Weights of a small image captioner: encoder norm batchnorm.
Rows from block 9 of the image encoder, named by matrix and row number. Each number is 128 + 32 x the weight over the matrix's rms, rounded and kept within 0 to 255. All counts start at 0. Numbers have three digits each.
# mid10: scale 2 3x3 conv (encoder.blocks.9.mid.1.0.weight, 72x72x3x3), inputs 22-32, a 3x3 kernel for each
mid10.0:173139138119104116180120134121139198062116164169090146174175116137123154142108178131111170069141135119060126155144105160171156124121182135158117099081085072113187191098099102131114142124154105115134076111113129120155135187173138099149095101098121162185119061136064141149185120084140157084087119136
mid10.1:137117162123105104107119090168163129072151150124115100106094153102160150115135088180146135125185155153164163121099105101149119165166120085108151145145155133101172099208138155181082161115170081140093155117123109152120159122162164133088094071172146122053120239171195143112140141147111103131133144097
mid10.2:085108117195127108107074162163131138149125110182173094173116127120057122100132107139132121125109101124047178117150118133100101157147111085149127164184093127113148142131121140130128150191131129109146111161132137177143097138124160157127147094192144160132190152095143093099146107053204147155173094106
mid10.3:172110110096124142100168111137159137066157133100112146111125186130118108099102153096141160113146155078100187165094048103116180119135074133110127080143166139157088092132091131145149051113146137150168143143136148223126095129084071146098114158065155117121110127119103078087132100072183153110149120213
mid10.4:183143082068160119162156168064146157166158075158138100183152071123109144127158115091111129154147146123113086153163119133151149138122136130086089109101131146174172163107213118114091090104162131133166130086130099112169090106099135125097154202100124082158131142128084210143131131096099084105152140171
mid10.5:075138162106116125168134171129101084132124109203109186186121128108151144129153198188157166175100141109155159194185134162143149141127191185153106123114138162124161132193152230149159196137137186150110150161137157087151129142090116097126183148127049147179201108170142082158110132053099167151155155130
mid10.6:169107123203125087133098057138174152079143131131179130161089126088109076197096096186155175133103146127161099135103104177150153084116141109104154116137148142121118060108148075108121086118110075066127114133127133147076154186211083132086132118148157131116125105182119153102108179088109178110126065159
mid10.7:156196102089127149140133127140061134121141115147177132159096181100173088078151156103116066089130106108096167085190072137135146139154058182188132126142175109097124151097163142062099137137098115126074121065091128126121096141114184160105162150163155158144124127092140073086131128157094161118184067138
mid10.8:177161132154133133127090118099100089138183088082144098138134133151119107154148175196089126131213204139121152104117160123164072138068121063126134150153090176109163131152138176128155094137153119171168107108104128122117182114108177168144114144103139130131110132105153119180106142108144123098128143110
mid10.9:126127143097145095098077102138136124160149167145111088088102118095140107109112095104143116129087103132133154136099161177137150104099122133101193197171152141159132124164106094110208128056101126126163101149109153110077141157206150148107171138168131124123115101144113139148145084119144110108093121156
mid10.10:159099069126148076115139047111164135095193165127154088170114103148098118155130109124124192055112112172143153120148083144095125172219165144150165091129135098091136077039083103112102145087140117112142077140081128131113172142173112111157121176077125117109142143070156133163089117085128142174144140113
mid10.11:142139099083160172097128104178106097121121138123146092058159104124144177137144181134101105158131136109133127116115141093089162126124191154123172128058151189097081130126148098139068133103089151164109167119170086120129161174144094078108155143140130152174173133164136211098088143192142113137149128127
mid10.12:135138145144101150069160178112107123141074089095072103144103153089094134126145077144142133174106188190181186170162096178113157076115156154097165120121079081122143152151109128109102192143113172053154151130146162139154115105111138129150173103151170143180126163167128133156117134125064140127155144118
mid10.13:160222080113111112104137165093078113115123100110165124132138107139147061149127158092107180097090093103112142146170133172142146157120122146115124052169178075109124158159084114098121049114145129089078099072112129113103123141201198101175188094129173176092115098092101167153149182064109139195142092150
mid10.14:099110138105198106112070185085109125100107123102095089158098121176117184126223169150097137165121077178127133168104144116141077107140145110162112163103161141173089109110161053062129117106083088122094167096111091061114153170126107163097195066140081125152142115158170115082062105079133112157116111137
mid10.15:106073129158117143123119113101137160134089112125127111104092051099142134175162160134114139156054051162140132125145159153086101120156169076175151064081149127138151133139130120078128118135162080057103117094115143062082151147185137159142152103087126104124126161149126104144039086168134139119098086091
mid10.16:108135125160086134140103144132114113103153081151156175164134115157094136128125077133084113080098139186094174118152140058082119139159106049137079114175095135087150155156105123148056161125153145155105119117130136138117082134100138155137129121110176109165132100147092110175114109143078200113146115110
mid10.17:142132151173199097106098151140139138104121168149129187186188053149131098117108129086173103141126047144092110178161192136109129114066125131189160139152110135128065173122133139087066135114131135110121091173171138116130188241143129109172135207160133101120114132074113118054128132088119124115160121163
mid10.18:118102130113077128097155116106119171143102117123177127098060148146095135120146126119116132140149103214193122097136105140145144093080136093107111092086145130127123145133127081108113132090147125144145123105125091119147120121111159153143162171138111166054147098133099125185152146113192152123126208150
mid10.19:115091116111131141126114140152130139090127142062138115131165161137141172152129164114097105100116107085115124190152123067131179116172104130141130144195118137160169158100137122083134114118095123092117130176192097058098121098135166117128139050102087123137158146149153167123164155095106115124154125137
mid10.20:097055112112105090086103088151136123113118084150089097137164087105133113142095090159121134041137138110112104088129141096149126083184146164159112195147119163116157153156116091163126105112120110138135117124104130124138169178154103073051149123114118151064073121126113077099174165166097084145242106115
mid10.21:149090115129179134142093147080136102181127144145149175131158139123119115150173178166117083122127102173121161130102112135121138090102146168146171145085168159136154144189102218159158164194140098126105112115126159114088112107141081089166142109109153144122155122137106114150102132093104169104088083081
mid10.22:147090110102120115124155103163080122144073117137101143129156124092138107140108158108106100152125154170056080147190133132078115153096137082110188123104099144136146125163140119112135193106120106171121094111078150160119134090081138155132128138081093108101171104129154119092143117129132150145120114172
mid10.23:147138172107167113098158071148083184165128114135128153150126096163085105154145100103136165116117122125092180173128205099132162138137168175147158153130132143150133128118140105128062081131111114061165101089088126173115163117123183163065127135115162075109122087091039124120120147195077072121115088139
mid10.24:150118130128114168110129147132143163110064095126118079114141107166151120091146113130099161157161162112114108147161122141231117081159135177131174073126108134091046117118144139077152147115138151155117142172114130161133156158145185113122100084187161137114114170168102082147131133166128165162119144139
mid10.25:145116113139109102074199114114128104116095098111105056112149173106118136156109137147079070140133089196107092114166114131091142119158198148117157105162126067141104092114056133139102097120087084084120126120125148186120108155202160122116146149160128100089140148181141120127167189111155151143137100112
mid10.26:131128132149109136157119217146150079140157123108103138088180200099119104042137094170115135074076153121214118114128144111064147088134195176124137162125077157139130102108168188114160081141103175107139154155141130117122089111097121127134163044143170102142109084049138140072109151158181172131127148121
mid10.27:205115145050136120064138126159144138110103142141148140150110192082145146109154138069079158084129146129097155141151124164103087112114083136193142178183120200097146167130126122093095098116159103084114147122094087126079142138152130120128102170127081141132105114079134125125151081079124122160107079189
mid10.28:177128182116146166121048105125164073153171118151141168089145089192181159178168119144160118161181119111088110141109156102122105117111164147079179127144107103078065118148180087147142084111135158151118161147063142125111109127173109125099099143102135158096130145102136130166105077168117131144153151131
mid10.29:109105139175103146151120098129148195117171074118152164185152133113175097158143130124143122154112072114103162097111161110142121083113121127146142103113189132137130127146104171101063144119113126115088107163173129117083141132137124163103146088132141112117117047116092065108102156122104116069142068126
mid10.30:146145098094133146148149115090110107116048125142122129107111111146180120134110180200122165116115144119118154088165089141138181121163093107174157113081157078109134094117065108116124147095148097131171150107167208157180114142066125114115131147123080154199178183125132131157100067132070095082186118129
mid10.31:119192144107092149144108116078156102145166149107081187140083139147153125148130138095130113072128129100107105127112149100079179145113154159072164146091159111114116152090122121126106154109066120082095104072094143085112185153163187083101081148136171113140084123192152150163125064118172081097093177109
mid10.32:066144169135090121092131125137134102087181117141055082138140131129099187069128097176146205122091111136103162048117157155137112135128108103132123182160119119158072101203129116099121124114118172121137096176154134175101113141134134127205146141155066088120096125167198169139070154097103166107150109068
mid10.33:124077092116101076081109089121094160123117077134149121116104119117080056149089110084145118124152159128131135142130164160132134119118123159109113132061107105118116146159139133132087135112145178135153136135126182129145162141111108156212129120100112125073116097048064106114124157180131143114149148157
mid10.34:146045125119123117154129098147143198136127169098160091142067145196152086148158137149145058159133123143120106142119164143072153150119145095115074138119116112124076079115158141169099174137160154157134124083145081092135079051088086032125137148099135071164089193102145140127073127144140130110097107120
mid10.35:137130086170057138118135157153112049115115090134095160127164153088128174158118132124139097137125137196131117143154123105120128096109161118113117126045083068122141223176144136140132150139101145116129182112114120165130065135163125106099091141178111077099135159146103152142135116071134115145089098112
mid10.36:145070161061122084145078119064160120153151107129045120141207113196179152140182176182118144164150131149154090166086172131150052129131097099120137038076125079121158112079137144102129141118094102079090123157100160115102120095150133180142137195092226168168128139170175181183080100195105132104103133092
mid10.37:082147121176145086111116140107097087073080187114149093077124112110177123107205123151082134155085172108095225136150161118159147175167126118145181137141186148127141088134146116075089137094118109082102130106105154187120122107156070141081045112089147104108142082086155124111174168114135114108112110096
mid10.38:136097058138166118100100140106080136123107096128165117116151073132159154187162144166127140157096078158105108176087149173120116133110185114129079096141130143124136119124081163067100136137096142067136063123169108143114151134170114116082162114132127093089096077150077166147112095080127111102147114120
mid10.39:120128131198101152093154117135166136123156157125146089167101144173111106105130177157171165064119121074141161129136118143098162154122091178122163136146188151161151066176143132122179158124118127107134142108171123106153164209102155144103122117135148089142128132128237116155099070169195074126121142165
mid10.40:088130164140222134164112133080124109097099099116100053149144132096148102100155097104113095061105093184122107107130140148142108070085165131161127140095045109148099065126088106120216150067155163076152162146088201152112151048153139158063191120103133129160122180113129154169154179214106106158148128146
mid10.41:131169111058206147145141143145096083170124140080164116131158145111144129096168152088099129107118128162125159114155116109151144112112071150122131075151067143067109199135152163107120129060152117133074127147143129115136178099050167128094099131110115137152169130123158112142144139075135080122125117153
mid10.42:176152154081125148127169171162115103147157124118143120107083192153160111142092140094125150096146149129101091089170078165142117174106170191107101114107137109136127182108118075088149105082092099084100135137164125116100143147122174128153149120127106067106134104104096121132146096090120185123069114107
mid10.43:120098075094058113141099098128145145100138153137153103075131085127057109121115166112150175046136061139034107142105118142159176082134129184116083168121147099151128120073090163140083156107126144139088143114156135172132156150125127130099089127064153101117121064094125100112173140203129115139142168178
mid10.44:129151078138151137132099126103114175159103144118100147088125120145119101136114094133135115139183166164180089099183164116142130185135146075119100155106150124134125099137083103160186095155117179137111154190141168094109121160051174100167123109113115063057112149134170131105057065174149152116135153160
mid10.45:165136070151133115112147103145113127131111081142132159123151121101103148112123121081130162118140162161114115114100088141093125100171114136105161127113136095129078092126174100146166091102116113075113050182125123188103133173150073157134134145113089130104104142107040145141074131116098136138140123094
mid10.46:119107108127154131186138114131097130156119158132190107133117082113162105120135076213156138089148110168221132138109125103059147137128103058146083094149089085140062125155163143145160109121100124104072140132145135164151147100196137125156131068145130111146133106133156116176083097146176087085154121098
mid10.47:117127205031133091104181159123119114140105112134085151085083159149115104119146076118099118127150167110163141087103115099119155132106120132167058167123130103083134092153148138113156200235150138131069120180113167184209080033107169071119124088135095149069128192131118083114082156143118057109117162149
mid10.48:162123153179147141124109111137172137134128107135152131157166105089153110182119174134085148103078152122162173180137136123146137144098084116108192118120073104146102066087136150073140129145091080106061085152142173105169154103156104111151082104131136108135196142118149095151141172178124141156187144098
mid10.49:101178117135119173132065152120162117102096102145126145114136090169087111153118081093091156149128106128175095168096154110162126127130092120112114152115207143090094083165066104103085151083103176141101146120057132118084123165119128137166103122106114144134188148185124173121139175123172112134141141092
mid10.50:140173134125128130138105147156147169192128147186109138195124120154099138101167143133162092106180123105171134142107144153068149104073170155092115124130132123174093138084158128143156164083158159079139120135132170186138093168179129089135117100100097161144181164198122141097114090161125133106178177187
mid10.51:185075152211057146092071120130117139130157103176139135142127110186099167123129074100121082145095120154100126132112110134060165119151092179183137099128101148123103155133177086085120155129113136137196159123125127126141177134154100145137100083169165107120085058135070105149134186167138103167177119123
mid10.52:066101131218142126129121124158084134102186063135082158133112026182086102083149136163123107132089177133169147096085176125085089133140103110099161109150138087178141143104138136182139077100156073090186165107223155182133076087087152124121118097130097098121106113104143050052160125148141117109157096116
mid10.53:064130096125122140096089091121095114067149101139097127121070114080156148133122137080111083116071110183170117096134126110157146095117174168166145161134161198155172149108113069131104135130050085100135148051120136133113179154145120200076103108176128142144120100158142183160117138120088106095106113178
mid10.54:094094141144159094162137156186083129127107152146143107105154110130085141094160085100120195153131105144143164147119168120083132131114112152132180147117128104012097088069142134127114142132113119065078184135159157165137153135187121161116184130130168042114111214118112122150111107109128129111161106129
mid10.55:135105096115161109146083098136075152111147132126122188146110124131149139110139121129165161159067123114109130148109140176173102151157138132137143146139169157094142135194176096093138133127121106126117136108064121108069112140144130139135195131094135096105130091110067092086146169122133115117156074175
mid10.56:148155193073114167177177112179088070141091077157155122093141072121192127146131140129110112067086072120080114217104222141138159147127072160124084124110118109089071128102102188155162162192137158148145145167082130181133150120125116154109089113175109161026078162177113161122089108141152064100143127105
mid10.57:123137101100128098090109137136156142145075136165122102130149111111075151136114101076139098162123093048105158104161117072123135151082174143141152106155160161110079089110150166094090092121186095133091159063086116070138107072185152122157078132117099145121159126145177118078046107126087129132135153111
mid10.58:110113111074115119120040128152144173163161117132104133056100128135122096085074077153139164140161101138197191113126105198139115184163063178194162130115140154090152131053132134143115077139067123068081142181175111110153113136224068107104138194134137111182163151091084113204116120143120122074144156158
mid10.59:113092139069181117136093127152150100149113126117144099118206181089131140106140201054097167107145101110162068190169103165120166150134148148146115150116130215206164137121153106157119170149122146156120104118111134114095176141119164177163136088175124187087170144117142144108099151126159124116140103186
mid10.60:087139137196081104160034153142128146088161118154097109103085093131087164112105193136105169115183152143121123114102117136147153152163181107130087146171153134142122120118112119180086163082118131159178135149072125076048141135136206214114168118127143109057130108140130155101136108105105091068157099164
mid10.61:071174141071136084093129171111093096144125074110167168133106149163119214108135131150088120112127183174098137111171131133131112080147122068058142088109133104105154183156130148135160136167151119118097092133136149135108162151124112183131169106117062136126121102141102180140106061077119154108145141128
mid10.62:099154103075136111126144105126076142078117097142148039132178148104102103220171151161146131116099165214150080150154144057150117140109157126067118148120117121111109129135114092087132109111123140177105148082081079114084127150114115122145126137132097146105150074117142127174094133181182181085138169118
mid10.63:123108173180101103163136141145157148141120142100108145128136068152105156205116118175212160192097154146101164094085156186123132123133170149139150064122113106157148156125146142099114179121135134105085116121101114123142106151102141125121067164143172117066099074160157150133146132122142100132178084181
mid10.64:099144158130102119117144137128114155071113093080154156095131120078186094103120195129122140087104142133097154086070135137115146158123107053104096140162148069172122098073077123169090135127133173065152213170163124111112129111097188186105154204155133125117153098115133117116109150077104092147198072111
mid10.65:057164134147109130096164184118089070120134063097139105116159105143132117135110110120072149103150115161157128143112098116108068129129106135058141139148154087171117206143138165089068180116140131120061119116128159101122100115115210146157079145121153099064119175107121141129140132151144129113103146089
mid10.66:096125136130122122087066147107186114154126144077142150142140138098137107113181065133137102105096107078137137068110097118106106139174173099137162068129113156128132104189142103118174137121167092155092132088142151086150100121201105057123121117067128150160097124192066158136060110094135156126133158154
mid10.67:154134152094116151136126115115146165041138125097079163165079130147102206154149124150100130088137123176134115134169128051112105110112079164156167185113106206075161163154134124168098170125130108176177138070135051133105115113160118062131118095155145103181147118124163144129141202146068132114110097067
mid10.68:121136152156184153181190092121067149165153162101137170211150108073121166165144124126134099112093123129129086170073186105138047125085123084097106176114121109065118105152177142166148145181146164104150180151084127130187111108153102105060122070112153170143118133098172103089095128133160109110126142119
mid10.69:092161147110128127139102165145146101144140164136106119125152093093133101158099104089195165144145132066134179154147096107102128151173125187208140092121129142173064104133154151174188097160162092201169142152170087143157119135133129120121113169106135165166075086147121128116131115136186200131114132108
mid10.70:095133094104218071148071061150179069100209113161123165091131165127132115121121167141084133144136137131124074106149130127140170089179130141121109137097110160129073140085139139105124159084170119116128127150166072133113108158184123140183134228133133132075150138124077122149131186152039114101153111122
mid10.71:145137065138182129119119117124143113116127160157150080174112100154158129126111100114195126188066113124106118123145129086121122132163076119136165120109161131116164078096133180149081112062115123178153056090107113076107111157197184173117116111101156114065133126179145164109108108159125172061151143159